From a checkpoint of a small multi-label image tagger: 35.7 epochs.
Rows from block 6, named by matrix and row number. Rows with one number belong to one channel. Each number is 128 + 32 x the weight over its row's rms, rounded and kept within 0 to 255. All counts start at 0. Numbers have three digits each. After the name is the row's rms in percent of the matrix's.
# p10: first pointwise conv (model.blocks.6.p1.0.weight, 120x120x1x1), inputs 0-119
# p20: second pointwise conv (model.blocks.6.p2.0.weight, 120x120x1x1, transposed), outputs 0-119
p10.9 084:118108147156168099070135148101111123135121131173112129176118120080121105108145113175144081113133104129114079131092092080113127102131119103115134085155102057175115124154137167153144102151126099096112101124118112103155154112109065116129166053151101131071114116125146174099070132096088175042126121094120139147171127230109123082197085163153111112070163072157138151
p20.9 111:167107187185123111136111117179096106133110165196166167096132139133135139149111157158138127113123107108198186105103153120126149089117157085130090123091154125118113161150114158175101186144133088123081099117088085226094129116121142123158120173148139139101128093161139122120055123148079161174172154089100109154126142113100175087114102080140152102084159087196192128
p10.10 096:148102138132159123067149112070081133133115152115153118094099000127117078117121131117101140159125126078119098088137092151111156137108112129098108138124100113116136125102133093131132127133127106123147140138192117134145136160159061106054150118128091152156109188170086109181106061084126101079088131102151075186139124156109111202128170102127147088090070102122080091
p20.10 099:173137162111166207166073120146162076094167162112152152110138123154160154117114088138157125092134129103162122155133115113102127103127145068166108159189112069132139139158161151094122145067124077155073126150157121101148150166160133099130119118117132161067043094160166103119056110105176123160148116138070107189095099129170131082157092190136131150161166126125171125
p10.11 099:106056111115121092178108205163143119122109156090123119126118126153199145168141121110116097158127077129067133088146137142119128113121144058114146130121122086074113198124139126091141152124138147177165107093152141156128109117153073134089099149141136093180092115124124216149127123145196146092131179086180171087134034148110164125122130112125166094168136131068122104
p20.11 095:159092168164117167136141150136154133117106165166131194101117153132074155176145109147138086139144106151210099195153125135171117097092172136111079117106120176084116124130074095064148158102126183122165126162130134111102136164095077128172157120169156138162099094174154140125170137096163120111193131072090099099121108109118136118151134134141118209131171189119202150
p10.12 100:151110129122130108091144135104115116144139136152120095162162123096110106140103158099185134117143157107085074101101121105122129129139166093104148106112135105218137137160130168098120057121125151136106122134122124122111109113086043088132125109111119129060042114155141117087092146114066144125112091041118154145136135135109090056188160108023101124097162062162133115
p20.12 133:151154086140169135092148104101159159150166095111096083145101151096130152123119146133113126157125133104102085101088149120164104196095074154217095101185135097130145131139169114095143036148095153062152152129175108090142171098151129080117112097150135046102137088120148141115185138099187099140119121124153111104140142105129101166164098087142117127185154163077063116
p10.13 099:103103150161123121079097123171114113131195128127147107119115129129138118116096092124094157196117109107081088101160103108101140113097112123128143196124087070113120099115159071118157106090091118110111067178143158073043126061132084079106140109111121108146182160085129142121134071189155132156102133045126144173110120151070133106130147160084162067126124122091106165
p20.13 131:135160120106144191143158143130158136095102151123192137136178135154115140181148081109127102135113144150070102128103182142166105103131119104154166149154110062124087092176136142129128126022121141105122144064139143109135129131158190153163136188155179156157102137161130154099152124107107157126161060096069100173123118086156138109129187158140167197122130131043143126
p10.14 101:152187100118076169141121112135121112216082134085121051123118111117173132141126160141079107123170197160103174112111125140118123051149113144158111137075127086156117148135100119127205155077068154163147097084143122039070140156095163131149124114169166162147105154094109163142109132103126100108116132154123097123143078172147163149139091130073116173099152130100120145
p20.14 098:120113143114173181092113092160225149060111116141150115091111166133116127164098229143126120201116155088155105151143093116096116115147125151169099134173143084161102137128109074153139140173085150135189199174134147118110110107121134129112180130143123121204169054122137064146137173096129137141154094126130093131144147135120093147126127136189122155119157092141123081
p10.15 107:136055114108108165115100079130092127135062114086122129149114084101141153182072165100152051121083098101126167149121117081144121116115161096167094137095118124141098152155156116135159185119148122140119202090117106131124153117119115094096140103151099107053131087098160155140154158099074108112172145107088132175109067122085100095140097135087125083105126118196150041
p20.15 123:050093165088103100150143160136186100069130093128141132151143079130152177120162106139109133138108135106143126116015128108118120173109115169157078088138102114134176184160144088109106172098156094130108150131150127108124131122120115107148143185160127164082115163101210164147107120112174128132160203099104132107153099069162091104150105057102093144123077137139164132
p10.16 097:092112153139141064112105163131128147090139178161131122103139159094142144131117165129189099163172109127108141172189090138163154168112160175133125106091091094197116162163081106132152111093158092109107102125118103082219157164118136125173097135136149151159090110108197108148144153146124064182175055108094138178123161132132145142126140135105156151185197128165095150
p20.16 093:128159141127131145120101101143070071111158188103103158122091129131144134117169098126038146153096133177158181138095182117119108094094139115105157127146176122139123135089136137138173123159115103151083088169066205115156134129157141121119090114104151118143160190189081130134154147114092083084154144121145155122114109061131099043179072152101135138126166156166120195
p10.17 086:121160089109150097107167114121080221146144140174099131149154097126142141157105103136132156096162097197085117062100157156161095087117128123145172131134143171208154138122120129117121136136104118084138169104132142118124068156113091120161152100128221136114101080144096178067164134127082147153151110046110131120108055191146145141111078088101132136143135093130098133
p20.17 104:071139137146183144108092153133158095136151099177162133068128160105172139169147160149112106153038145169148100115092154096142117170132111139144131125110098124121122123098196129130233106170146102207142169112145150122151131145153133179127117143124177102126095136134096189093156154094126117167132117101166128107157169099128093193161091136059203103140133156102098120
p10.18 099:151089140111128155087103135148120140102116142152136199165103161107134127102141135093120087101210135183112136142083107160152072147113166162134048124099141158173137136118115109167150177110145171182089151126076095063151106127138081082113158154105217138105112149133162105131133137154119086203133122107123118085147166137107146113122143144195145209159156116155183133
p20.18 106:131153146083120144131134167072184146165140164148125104136067140177135106019159085107095139159067124098187093158149098120174109135128092131171066092122140123148162112137120167137086130143135153133126157170073122158133114122113190165108132080208168080129180102141140136132161194095120139126144078131110159144100108137100181160097106124094124184132109123123116178
p10.19 104:124135122132116158139104167154148147072138108107082129118145193114113187133155109062131138120138113139121137170129166117092129142105118112149125115066119174102105119103126157137153166153106158226171097082161148098171134157173143102141127113110181127135082097111135175203135124167192196159098109093121118092133112084078110100082141091136123061045113140129062133
p20.19 105:119105120131134124143119065099113083120168119112077083111151103128154170099080104225152137080141129125111144085133143162134152133099141144151126097068136112129166116110146131125145122175157145103064120174146126114114129153062109073090144109171152109127141159100158114166120022106091175113089142187144190141168101175053159133151097187154135123157125126135175104
p10.20 099:171097131162132148113086076085067111207105151101152128104175118151118141140170151093153114122135137103130138139128114137099086155118101103071092106104166070131098095051158157120142111118160158170171178095135075103117124054151092172106071092149137144121137104157093180077122147103181139148109097120085104105104059132091097114125094115090176117175087080132110121
p20.20 110:171160174205150115143133131160195100116097144158161143126208131075155161145164105122117183213102163168124199109100098160149131201135120159176152159157119212123146107182142122126131079165124095149114116129149182147156148150180108134158131059147131126124115144105112133136091099114159131155149150154147111117110190131167145090114131111140193140111093125152095130
p10.21 100:105091161130140131148032090108194141097122124143162128097094195112180121105141092110065124108165110088027134123133144129125102113122116132127124154159139118092098207105099128102124104093125093086061164132124130100117134171142103115062129171126117160093137116145091105117079086110120098156112132105052153156082153114087110126091198118076113134090145159103102126
p20.21 109:135169062180140178155094175132168080119141184079139159113075076122066161147153141135180155177134097139174136097090138102113120147140134140164107135144157112160115111045105074111133118095119104089098145159129120172160082119149123060123170152142156081152149158095129166165134114169120114077160098136156120066122107118086143161185111154107097144087065132170129112
p10.22 102:131091127128141086127061068106100071137126125147105118125101114119116169128122140114129087063159088149154087060108132106103188091115129126099118147130156150118142159150073129153180107071100062133100134137159141110163101163076175174102138072092114099102126180097102098108109123118084170138126094142078152133144157186144119070150163178041104098071141142142094138
p20.22 129:118137137128114152121135100089096140178224126068111138172156195159131139105168093108136104150150104113163086120087119136119153124091115102107156058180117169118150167157138120140061057137188111150168117224111130131157134119187114121146175096157089104144130157164132111127077118125196075167110136123181126080125165103134175146182119130111120107124098116146136145
p10.23 103:085153125140118175169105169151155182160101111107112102116115183130156110125106120089172124119077129112163197120106167145153122094133129137144143134063122134125109127131124106087126155146194134110190148163232068180147154128193123133139124071089105139138163111163105155118115125112157117091057111145132124111148054148120169132076138173111137091102064115083147069
p20.23 100:121134119075134168127146150112117076076145120069149133127144148104165142150087104163141162166169132110141122100152112128111130080098179181103140146083165174208081119184087147150095149171160139115121123141130065076098089147198122128090176105032150136186156097119096157080157123145123167062117106174167144115088130133107092116091105141115080154124104109111123136
p10.24 091:167114152082077117057174143129154157113160096120189108170156127118131145106071145181189133102103124116125109104104126130146152168152127150134123147137110146208103153063131080137163100109208110126149146143151119169143127140104138112126185132141112097115148072098094133144164139107167192105078124112143158116124125229176154115158134090095131119089213093127137090
p20.24 101:153165089188162122100161049100120164114090080106142117145163154119158084165121076137154119105221130143128099095080137150100081120191126119132134119108111165160140151144170153110102137112152188143116143120160072082091161038162134134120170162091122130138140137104156143127114149101108033155123142104112104103148117160166135149091141143044138164079119114124104142
p10.25 102:193161141143153142162170092153137134095170118084122119121083145090059124058171171142113179118093134139147132147143075095166151196165108124164035124107134124075141111125107133159138131078089109093142104183152117095104125100116123126138145120118138163067093127137154112117114137102081163143138129156113124132204134094112114100110130145072102079214074099150142183
p20.25 088:143131091122129142080159148187132090116172150175075164095120151149153104111251148120100140148151132150128117122126134134138153156161134193109136119118137070138147165095090184133207102093142150062171149130076145120176157129157101127129082132161163107137121099126139118152095099144095168184078064094105136159148061127156147134106121074130155151087140160155153098
p10.26 097:113150116140132106160149137113119185133133132184137144109151120171187091087120112159160150137100096089131192119106120160149065186117142116138043140119100143109138162183173162190149125116114130147120128090121139128226055134165115151118133117189109075118165131134141163176157146116122075132161109158188104126102132138167144165111138151163147082166180145167145199
p20.26 092:113096121114097106124102087102135201160146144109156076134069146090161167125065062093119078095135077109157126169135123044141136067088102154161148163136070178118144174204137119140157143130116119094130118146128134099123176122145140125212146133113164161158099157128142083123160117077123123099096134087100115085170141086152167169147159129083120129103131179147159093
p10.27 110:119094142160132186191147227137089154191170178175136131124123128146120109093093139142099178169139072138156153134119159110159140122195109133123160090136114130136104151146147101130085198184141085135128153125084132158135194159110096136121212115106149147164092184070115106122119096104124124177134116150086120090137115088108163115166100116159103123075141159073157137
p20.27 094:101153117126155139127098087207154099165097132146156138139125144170163142133101106111154151124113110115100182153135124173140179106185193134127188137133165191094135121141143128113086149215083120172161109151079133117117112150096089158176164082143084133099134085111165146115133097165107145146180120119082149092100128144189185107097121136146196178187128180180138129
p10.28 095:112110114123115115110153019116104112125112121185127142141165116088117105118167121068161199113073146151087074136128184134136115092136148085099164098081077093100149153201145100111123132125088111127100118101135108156160135175153147126148158112123118083110141074118190145115160114117013154112169157083101117159107128160158096130159118140092091094092162129142163103
p20.28 093:050105114165116130121185119103164095148157112106135095112171112134152148123106110124127204135115103083078119120090121053175076157137086157191067062122137150170146100121131060047173150086118099096078128130122156108155158121097062138110109084100108100155082188110163154139175142108122080124135122113132133112133171129145108118157130073072141124112131142104125122
p10.29 094:078094127136089056124150126143113117134128107113138130115083127114136122108106129095133101128118091081100155162206110126127141108135111086057132154113155128145102158119073126120126101206082057154073110118193111080138128168176077164084165110163093112115114195101106102132079137130175096158076132138148154158132149103159121157086147165099116183148096214109160108
p20.29 113:125072098104107184123097160134088122103114106157155078091185186111099051175120096140146164101158153125164153154123147101147143113134088123102107130163103112103071185191145157140099127204128086094121185136160157114186148132125155153163128175152120105152139118137152089141127124088169143124110143102160139078062134167090124092184138092119192148122196128147083144
p10.30 090:168157110143138150105154117089112129173092160125137117148124150164108178181117166170179153103117131176139096152085142168109149105163154128147164115154112148169123135127094101167098139126150103084127129125140171177101192156133147066123085102111163060144132089159178179108146178180084189075127136165162135091187164115184166122163112144056176160125128097176097132
p20.30 090:114119161130124102121122124114119160121135133080054144129148155083141092132146112152154104140147091142087090134168218121146136096123149096149084147113164204125112104068152153156116105116158136148070158131137224116145104094131191119145130169063140113099028163132137084154151119092101103148141102168125184085143112078112117144126132100076119137070102142132071154
p10.31 093:117131180139108118168045111181145130128143096138108132151145137134134115147098130118098126176131108129089043132128131136118133098129106130163099176166083090132147106120168119089112104126139141144148114178160131076024082106138080158091127121168160118120118024128121142123087114120158138159092168092206108119083208127111067118131181153062128107130119138130131120
p20.31 110:116141131093154145145127165098124109153127134164157115125064137097094150090175108099166104150147137121085095121118106152096053085184102099164090141120182124104067160087136116152108165098087103118140130090149126158162185114166157119140156150150140186177118156144111146084114130051111148151157102081100127156160155101194150164119120181165128030182130111066121111
p10.32 094:174108145135139096146110131105092161097107074121092116109157048147111171106095155155090148120100155169058139168080121154193113165143114091135078106093132124078102094101136170109168169138134116106091144115094107109052099152105128126137138083146117071163089125132150151094113096088174142112094121136118114137174131105085204178181073142075151076132112112155108177
p20.32 096:142186181112124102167124125070146176117139101130196194176152152122115034183107147081120142150186127115100120093147166097130117163105118178138175154129170113181116082089126138096104087125170128127180135144155134175120147186144111096070124172101108111157137099172170130080126119134156145179120080105150124112121181148138097130107122104089093087162107107164131077
p10.33 101:172118159212143118068134057170111116092103143080171149143145149149183065139112081075114123125138124135156102108167147121172107119197159160144071133141146133131131160174117127141107048156135152096113102119079140144111179128145107131139103174109209146167118122154137140148134119081149140044083143138105102145119118147171148178117116109160103117151154114144174199
p20.33 100:160142170130141147131116076124171056125119205107127124124129109081088162110111131117132176073111116118130089084116114158096084142081109097219185079153082185166133144089110112129135124115153174105083060129152137159074113094125096084105050128180173085164146127128110087089163149108125153148161147153159166155135117161119162175101137162137143081135111148121116144
p10.34 107:138163070091148107157049152237144130114086122156140132142097095073182119094095126128113127117080120103168107087092054086110129160091122125167106160114150160138095060099112103101147120125094106138106119093086144100116052127162162081160097113180119114098095155120075104157136150167137104109097118110139190113114123135112120129104098096090090101061107096142135146
p20.34 107:151145095132166205180122186074120141136116194099149147182140132085109040101112114079113167115145087173117130090124120162159164159133165214166107138108145172140137170123105090132143127169160094136160089119141142118071068079161147123113140086130126097139054111149103134107103110134152142084103137141109152079070195104119163129155166146141135117150096143098129150
p10.35 112:106172151172092108097092129127070154129174196119098114138179105189168192138096118111105147131148107150142116051152118132122141113100155172188117109171121130093119126160095085154162178148073148119145099133063082154148137110178147171133073117127136205129133105143154126124118111059116127130119179121176154134163180143076102105163148085131125135072094192120124139
p20.35 095:164163169130111161173141075139130124107113177154102143130120151124066180150166206063146101153113114150154140145200078154128119143111173103123143120128145180183120196125116141045115098089127176117165181149131144136175115133137152131143135129080087108133126149114127173137143141099137165137075086122093064076100121138213081158102144118095141131078119086125102116
p10.36 106:142128082135134134141069132166077095083131165146071098137124074128120115129164147160138162155112085114089164089072154114116131125207127099134145051057109129209083113114148099133128094150077113160105098126092164185114068159122117114066121119137054178134095129152122111143162106067136127074162140105139141113155085114113122164114144101081126168115147099141159095
p20.36 105:096075091131111132129159135133114155148128113117179120111172132169135145123125158105113092120161113162153150091113060085174092119122132093114135170094108120182128148072175095097113135133120138151116200173151120120118093121048131047117083179075183197111128166150150111216129149147135144122101124182113151175158110149163117116154096136099160180114133169138107058
p10.37 101:191220153145160129132161179103155115158130113165154118134086157134057127164148159121130142136148092113141151184151108089167140134114081154105142106124189133071171082161161125117126129134099111097147088095147122166153165156092159142168165128091121192079094106204113127143100113104136129092151159113151168128224129153150113122104087161156115115065085102128179135
p20.37 084:070187091174106138130138082101148122231196141149129132127119129179115111149085104122129147181112110141168133111070146145116105131074179109176129181120123141148129136087112186089095117141111100164127121168167188122121074141152099138134068147174179167105126147161131137135185208099126110114153138133154192089156099108053132120114124122121112111139101125150086111
p10.38 104:101079181096189138121098076249137118188105116145114150131142182086132166106124123166093144144119134073137161140150079120116125153149175130182120152121116109161130125118135134114156086155151124157144116132134198226097137125097126199152179164106144179172158150141101133117101171146120129132116133086136164175142134076108109095147082164118091121138149166147123175
p20.38 096:130125092113169141084168135105214128121153145118177102139100185137149105127118114134167174181147191085129129153143196061130142058148098086133048129111067119120162131102159117213121120148132095109122159152129116167112138129165125110089096164117152161111095161119106117135154145168145145081151094099161158166098119109097161112167102085069137188105103122076137155
p10.39 100:137066099076126223105076123116139080097145081111146156183077163111121041112126144075121145136147132124122086099104183075085094151144100143129140150113110182119081093093147103111113108103183103134134149120129165084116073171174172137108115069124150139116127175165145113085112114152093084107141093152084130121149131148125102128158172074152075106100132129115130072
p20.39 093:098069090138089112105127128116138060082164113179120102142151137150084087151142076104066094118056114106131138089086056107140142138122117123077104146166119072123185153167137125116103074168155163113093173169071135062120144113130110129158172112129092105153170149100111149148130112159162210062138116161153088144091100141116148148135114174151141110113122102107117068
p10.40 102:137104091083160170094132165094116163150141111099109089110083052098132109128133140100116179054137146142107109127100152143094138115085136031118085113083119164093160135080142127051154112055125103133124113122163097141107118106177143073138114106121180113091133124081081143116101090136128118110141078106091102171101033139130134132098144161102154069116088158104137154
p20.40 099:191175098130135148132146116056082143101124094090111146125179105026109111138128121154109147148140111176124161170141115137104172161175147179092091140131088119166107116142083111132145134076087158095147134119155177070155228141097121106168144088156069139126119083136140128131101103145114072191095158140133192140127144156161152130150169144116133122167141107114065151
p10.41 096:137145117116142137125172135181156119110089153077136100115081141070134131078149133138128094124124122096153149061146067087177108134126138110130196173152110097136121057109089125131148105166084107158135159096155179125074170130097114086072077150106082117147133160102141141188113127124090117063102185122092150043093075103087106149106175091124146095158149112154112091
p20.41 092:112176133102108113213183139174134157155141128132132127137097094123119125121151136144112081160129166102168144173151105140136116155125118111139041103122146157077105134197071096131118153134169155156173119137102132120148117121168102127097209109129149090141126161130148133090126164155127130124098063080162192132137133106114198104076028124178126082172115172087123093
p10.42 097:135184156205127122188189145136126137169079191109177089153124165073138180083150106138143164160132137181108161074149201097141140133078105198130104154189131189103135179156084146117109124174191099136145141197156102139150115122154093104131143144147145170105105159127149130138141120126168117147138167150166100113131149132172184115120166121147130162112142130143091094
p20.42 103:099130171107087108142217103122156109117176101154130114161123084157130147120158137130077139158105147195082139141092150095168162115159178089155067147158155086109139064088120143126124134108208202090115153110122135172155112107140188123176128129096135170090134193109141125128158103140108170142111124126129140142160161097094166082100144164131139144108133090056137205
p10.43 105:156081166164038121156184118132131137157097148111136100114175151132114125199175152175133112159140105152122167082155110147133134141101133150112146092164123126060127106103147121126136122117102149179170209135168100134115096165113083188111126168197173134126127097113128201185094134093164120156193083111125066126151097150150139126134139182136145088085161172123153111
p20.43 106:135106094125139103100075130140100142115106101140079158197167151149178088103143163148135128100143121132106117159177132146106120135110095134100110141102140066154130139127119096127140143131092140144091131133124160120121163123066083112116200177207130114139027105076081145079120153132165080188113049070137133102119105112184170169147114135140125151094092111158094057
p10.44 101:100142068109096149143112092133170125137154099072134151117099134085196077085096139088118155106161098173132112162137138154164082137161143126110209158158134103134105135139185131117088129138107112156101195115169109108079130107132110131177142191097183136089158156104122175167150154127179084127134177166202113183140127127046127158144102113145146097173156144151090096
p20.44 098:152090124133144102110106135138089092069076157134105184123148119112144095077118079148138177077138109118118165127127142166142121097154103129095136131137169122100189136131160095110133087141155113092210111101222130138113086135124163111156130134116076054104119108127169146138127055150174121143096072178105122117146143125052114169111093075104157151126159099211142151
p10.45 094:148180154093141120160116222157188098106143115095114103123105135165100142153138135152079182125205164157168140116150204072068098081129170136127087109147169145159208221140088153112137112141137163156135097140098157150106089093126164105142150117148124165095165119112124155138111192135111149175109121137104128146177172131162140093165101133141119146101084124129161123
p20.45 083:116151122126083158085071056101106119180102111071118136117127082140098136092133141167090152168101108103107102163097120147122093127094059102164111164176081062071178148085151133095119102131135137121136166170119135105078125133069172163156117133192222134117106213109126148087139132159111140120149143110139186123139135091099108156152105126153114113106112071111154163
p10.46 097:112147134088122143174106065061103158085171138116095133107147109058147095136200141110198190119206114151081116067114141133166091100088109127071189107111135125102098158100113161122143153072135087122144104098134141117158153091179115067129079110101105093132108119130082134133125134111089127118113129129167099116093089124111194115165129095125066132155175145075134132
p20.46 107:129103188139156115129126143159116133106093124123110170097104080122166132116139117130174160068123169092134141118153105117124159123172153087110091170139184109169129087133143114094108141052071029092164132114093132101169159111119091151129124143194124130147111096095091136136104106197140154133149126116116117149100082098129207170114184154100066148144199091135168181
p10.47 096:106091119079126153146149118117138222185073107117119137060123059125129088168156154137179184048123156157169145157107152139075130118035112118113112132112115131106122119129099167083146086093122143174130111165150108185125138107141116129143145056138147152177149071102098144148095126113119163074166118128206099130157094098132125150110094125094123109165118104097147113
p20.47 108:145138098062116125119163120124087143163114101105138131100165158127125106156189133076156097128138081188106117185129076142080082106183122138106133095180163131139107173171104089153047105102143107092108128138182148125186145101115097115128147084103135115125139116130178068193119090140057109059116142134113111141108125108130108159106151111096084061128183195160124134
p10.48 096:158208084070138183158123114101148135156159105111142145150137152168116151113225127034122130060106145102159149156095162149113134117174111138115135095111138154134148117065120157174167170118157118151172140157105100150128158124147162119073109117048067164098144056163111073140118161098100137119137122130127082103094102146112125145119138206134146125114126163106143109
p20.48 104:118170124129140148103078133143141146169053083119111129155091123104131091167113168042138129139123109156127168157118151084071150179147111134092160160086154174137069062163077103113097109143073092155129184114174138099132140111182190158090155111140096110113138079102136069152133158071163065114171112119146115110107105146159188159096121126124140076155148110138098126
p10.49 111:186097166128104129098115106140108131068158175121151154153156132109101187069138142150093100133137128147100173153126120126134089136112086076189151133138092142140152104128097107141155229082160146168086156111113098114064130110112097106157161146147099103100127132110061144099136137077167122163184060118130131178139111143068123193184142117106122100187132122095182164
p20.49 112:123114110128190161109086116176117144142095138091070070103141122117126135156192170095115107157123113136112142128130068158086150162187086072143136124104035151091151150124116126094175155155121165150055181074115179155096076161129081119121117177066140107145106124116112138151142211123131110109132152083131113098103170142132146164139150153145144101151105171119106062
p10.50 097:118080166077110146119153108130079119131097150172193087128149161110053031132045106111100114125131111067157184097121099141089124089090062147148125158194089142132104134105132101092131127128127163148121137085097112134088172163128068107117116167109158121138120162080109116149122128165167094233125101106117129114125155117156121122107150160092111087139145153128085128
p20.50 094:115105118129080151151099107135177078090118112123161127142093101104113073113148115133156134133130081085137094160178135090129079124151122136131134106156086121154074103124114101070146122120054084207176165156124088113104157178122115158107145116131136114105127103115171138123091067098129112100158118113127061085158119124166210222137087194142158155186084097117136136
p10.51 094:102121091150115143150111149122092137156145143151065117139149147123112132180152157123121188090199049158147175092171147130109071182123151107064148119121138153142073166147127120074096137078110146123098157074095146158137132119125122119156162076158119161112115137092119120129192156111067119114075117120132179109138108168140166082088065184123159127104191147126094059
p20.51 094:093117173199150120131150157137164109081134095097151156105236136135126113102129159111150121134130173095135104115147169121100147159161123102159094102176093193167108133160206088101160162109141106149113124118133152086142115052190125180135161105148133143144096135157097144119173095129148102167163123133164094120121153144128094058151181102155219095150132146160156110
p10.52 104:201159138078145110101186093142112146160143105107153117168135141188147123154127098125183104137150079179198181116127231063170126128142124128111095137155120137100148113139120149119130164128136142150117160130089144167109118066146188092189115155154101115110126110146165162098113117097108115073114134158104111094129120076180121124178115143154039141086094169146094146
p20.52 083:131097074111161165157106085091094132115155122127145142130076111083141091129153178124177114140185136117142070129134142172151117094160089186194101136125137117167190106198167142130174084095114180147146141151177081161131147109083167125105157170175140125126105159124175139168095147107140085105138199140146115123154034132124099120174115115109118063104144115076137115
p10.53 092:155135159094154118120110085094149101121158112125199112085133069099188208134174083155091179101132111138099140132133120124127048164162153114098131133127160093084088128092177129102176163094122164126148109103158170177121087121145134147168125095096182080147134078134124180109146102128174097180119088101101117121122112135164092075133194151148108113099161074086118165
p20.53 087:146135154193163107131125110104163100133073129125127145162067125203156119207090073084154089124105153146097156087139118153122106139114136120096143136165201071143133110170170122109203167158118134197125093098120157137126126150143075163094143124139155142078098111049122123126166133084154114094116167168099078122077110121137151072125127134138124150081060118148098136
p10.54 107:102112136120148122147118110172159088134111126118160127169147175053142164075129176123113142128136207143100163156176107167138167096100176127155128169158182137182164169091118075204144081117145127172148138108201092153117121139149113138099141102190137133089170138097109137129094142131116141066127133095165098093151135072118132142120149107065042109107101096125076115
p20.54 085:120101097109124127062125183170087159149126154078148142093121051106086113118150055159129144075115145203129118139092119136135114170119062131116088093139122168131131142126082104064177159193132116196123108141108120100082145099177165092128149105127087120139130139098095129134143142121048110122143094093117140219127130136179125130124095166151092154186124124096113150
p10.55 102:149124138100132127163155137086133146119102127114148087120119063170110148109083089097117098075135150136121157162091101140125131133124153144130116122043149098102070095096165138118123134174141063117144143159117108140109088116178148132012070125128061097197144204134134182155135095106155127081100154094148154128157136093110097142133080100159173149137139093112133053
p20.55 115:071181185168102095117127127164169163096112140154142095178152148140071080110130171114046117163139162088102159109146117106081125142152125144118124072162116136124116129203135211110138149130104153121169108117124087115134171083169115204152095147194101170143111138124149097139141089137146148172092103136106081097145118121085086114107133176115078156165114159067160123
p10.56 094:127156150185132094064115119127104216193119116142137104074110115057136128105156141098158167120120188171149129187173121174122099199100110144117096141135181158127094127129161138116146209112142126107108151129093142089158103113094056110127153115151094084147130109124136123099121127067096138194121147136118179083154103092087117163133135139100144173153090128128199149
p20.56 097:153128055235120136138115048133135106155165114171110206082109129120136172133158160111120094137140119128102126117156089112082146124166203172118141100129114123095091090121137115086083146140078126146165091125095169155089147171150072133154132137170146131196080158160139151136100157138122168101104114132103194114053132102095137146118125159148127094160090158106163111
p10.57 100:104144144076109175148135114121152133144142106159126125106161122160115161093114141069130094108121135108065156145110165128121112132124151087142141149102101117104102131128153121105122155117134044158153119101172151050121115134147131173024110144128045141137121160188106170141142095126194103092116173177101073094188163093080106122097147072127144170171085157123152066
p20.57 105:127142154107107148136112116159139155164170122140132118133169126173129112167109134128135118144145167103075100105111066154143109145115115125143060097158106103137122054189149164120079155075182114115193053094150103126144205141185124217096092115158109077080149110151113106153141076088175143163075109119124129122106070118135144101097144130140143134169164100158171078
p10.58 106:153136102082124066117125105110110081088110119118173186148096103120132080108121149100174181139109109150142127039137175165171106177085112111100103172073174077074120103105153136091068122182112164120138142096171144132093135113174096112147104110095190119133158127115118155060126156087140085080160157127137146112137128094128159168106138119114152113140115197127165199
p20.58 098:142135134090078148161080116097072171093089198140102126188112116133134171121056115138137098098108130189120184143188153090137093185157112137145122106099166117107108121126112126139165038108109055100148151114129110120119035180130107110097124135149116096113110119105148112169124156173135151186106127139113142119205110177093153133131134136113124131164134066138074153
p10.59 099:114102126218169155149115166099176139163169138121152095122135167087139146117144069192102217167122148126095147101105160180112082101080153130139123118145092159091155105149144089124182094180141131121139091156148166122115137124122104125150061091148081150081170140145166174101099123164107127077088137157148108089137095115126155147080155143101101102045168144134145175
p20.59 096:116132055157075129144113126131115174146126116123154145116154112074181033159154112157130150106149137121120153161113134162124153138193148162076113086125130110135096174131119126148116136179197133180134091125152114119076079124143070098103118094096143109118099101154136129133093094140082164236133187143095115159049117167112144149108149141134079117170093088129114174
p10.60 103:140069138104142137119129182153132051092092152093138146093184145186128136136094128132192117131120173056140146105119124093127196166119148148168158124131174167233088091146124120163141097126145142095047150093146148092116051145104152107128116144103125130177150118092159111092132153117134194121152168144134123130086139103135184125094112138131075094114162139098155162
p20.60 093:196126145116133102139161095147096133177119104096089154171176166138114092130126130116075110089099164123141129209150095143139088133113095164106087103127125128128116182163107093096149113089090190140100125108071135078052124138124123080120068131117075134098150151096115115135176116154145108149144177081076131158130179089083123104134102130186188105173115053124080125
p10.61 092:169115109112119130142111156121121195057056100105131140155147108117101148120157093098099128089164106157169159110137173125134191069154126129094168075124176148090143138107122146126128094092059175110097149172139110153098164093125136146161138060083168099140123101125080183159154143124132086117079121075130137148159075115136086202077128116078128094148121126143120201
p20.61 106:126119136120139100103121206121160138108137155128145126107134140060124109142094122093194174117150175185131074192127098200125120105132141105170120137110147195168086113137194121114107179132149161136080124146138171146112130119107119084089111103112117170074100088108064117130143080165055160153128152165090136112063093079121088104094136097111051121146153132128133161
p10.62 093:114159110114090107164177129173045146115170145126144087158053112132187101099106143116072104130121112079117088153089100147110127114111104065125106147139144135090100082135160123179112102124139099138194085182155180131069107069113092132091125176105104103157122125157140168085119154157155129182152154140169169188123099125175102139101148096121157152125095132078073091
p20.62 128:101140110174116153126172118090138140103121135109142102160083069202169083135107142082147148155114200162141118166096108123082190126147112149106098105122139153143115106093134089156075140118077107103193167160126126203150134105157066153125165161161123186077139123173110095085123195128151149185096110194173093137118138119121143099125106080160172082120113140096130117
p10.63 100:155100109096103158110148121123170132095073129122145127159094068104096158133117076127150093134106168085131077113083153082109113082075139118121136171168199175164037143140093101087058202099174081123152172130123156114163111128152148136077100149118065126102139182172141143111138109106187125160119110144091135074145134123158109103165112101082130105095094122146108101
p20.63 105:145124091132117204163111176113097065142124099109106132079108138088045127111142138089095128124128076126065159197066078152154148144156164122141125154141140080172153111109061151169122100123183091113082160099074165124120097107085126092133161164133129120086111110141091137086160116153131091108189121157163086138145141149123149143161082149189075126139141098149083134
p10.64 101:105102066170145142165075101169154073110153117127166149161102127108168109133158148115092149189076095163117122187168138163153166099147120088162110172102075079144118154165163110099126094128126116148156098119166122147053086118115064128109110159137123103104075155162128137163069101135099173178115151073184170185114128118084170127129171127085117133189113149113136099
p20.64 112:096171133046130203211141098077136072149153152086179110108130118177108150122110099138203105116160178174112157103091175125096113120133112134141141121125086059086088133126093155112168133157134176105145098106131159161140153177145124106163096145111087155107150127131107156088099124124117118099131062076123115170123141088060159125130115162134108091120139068078148107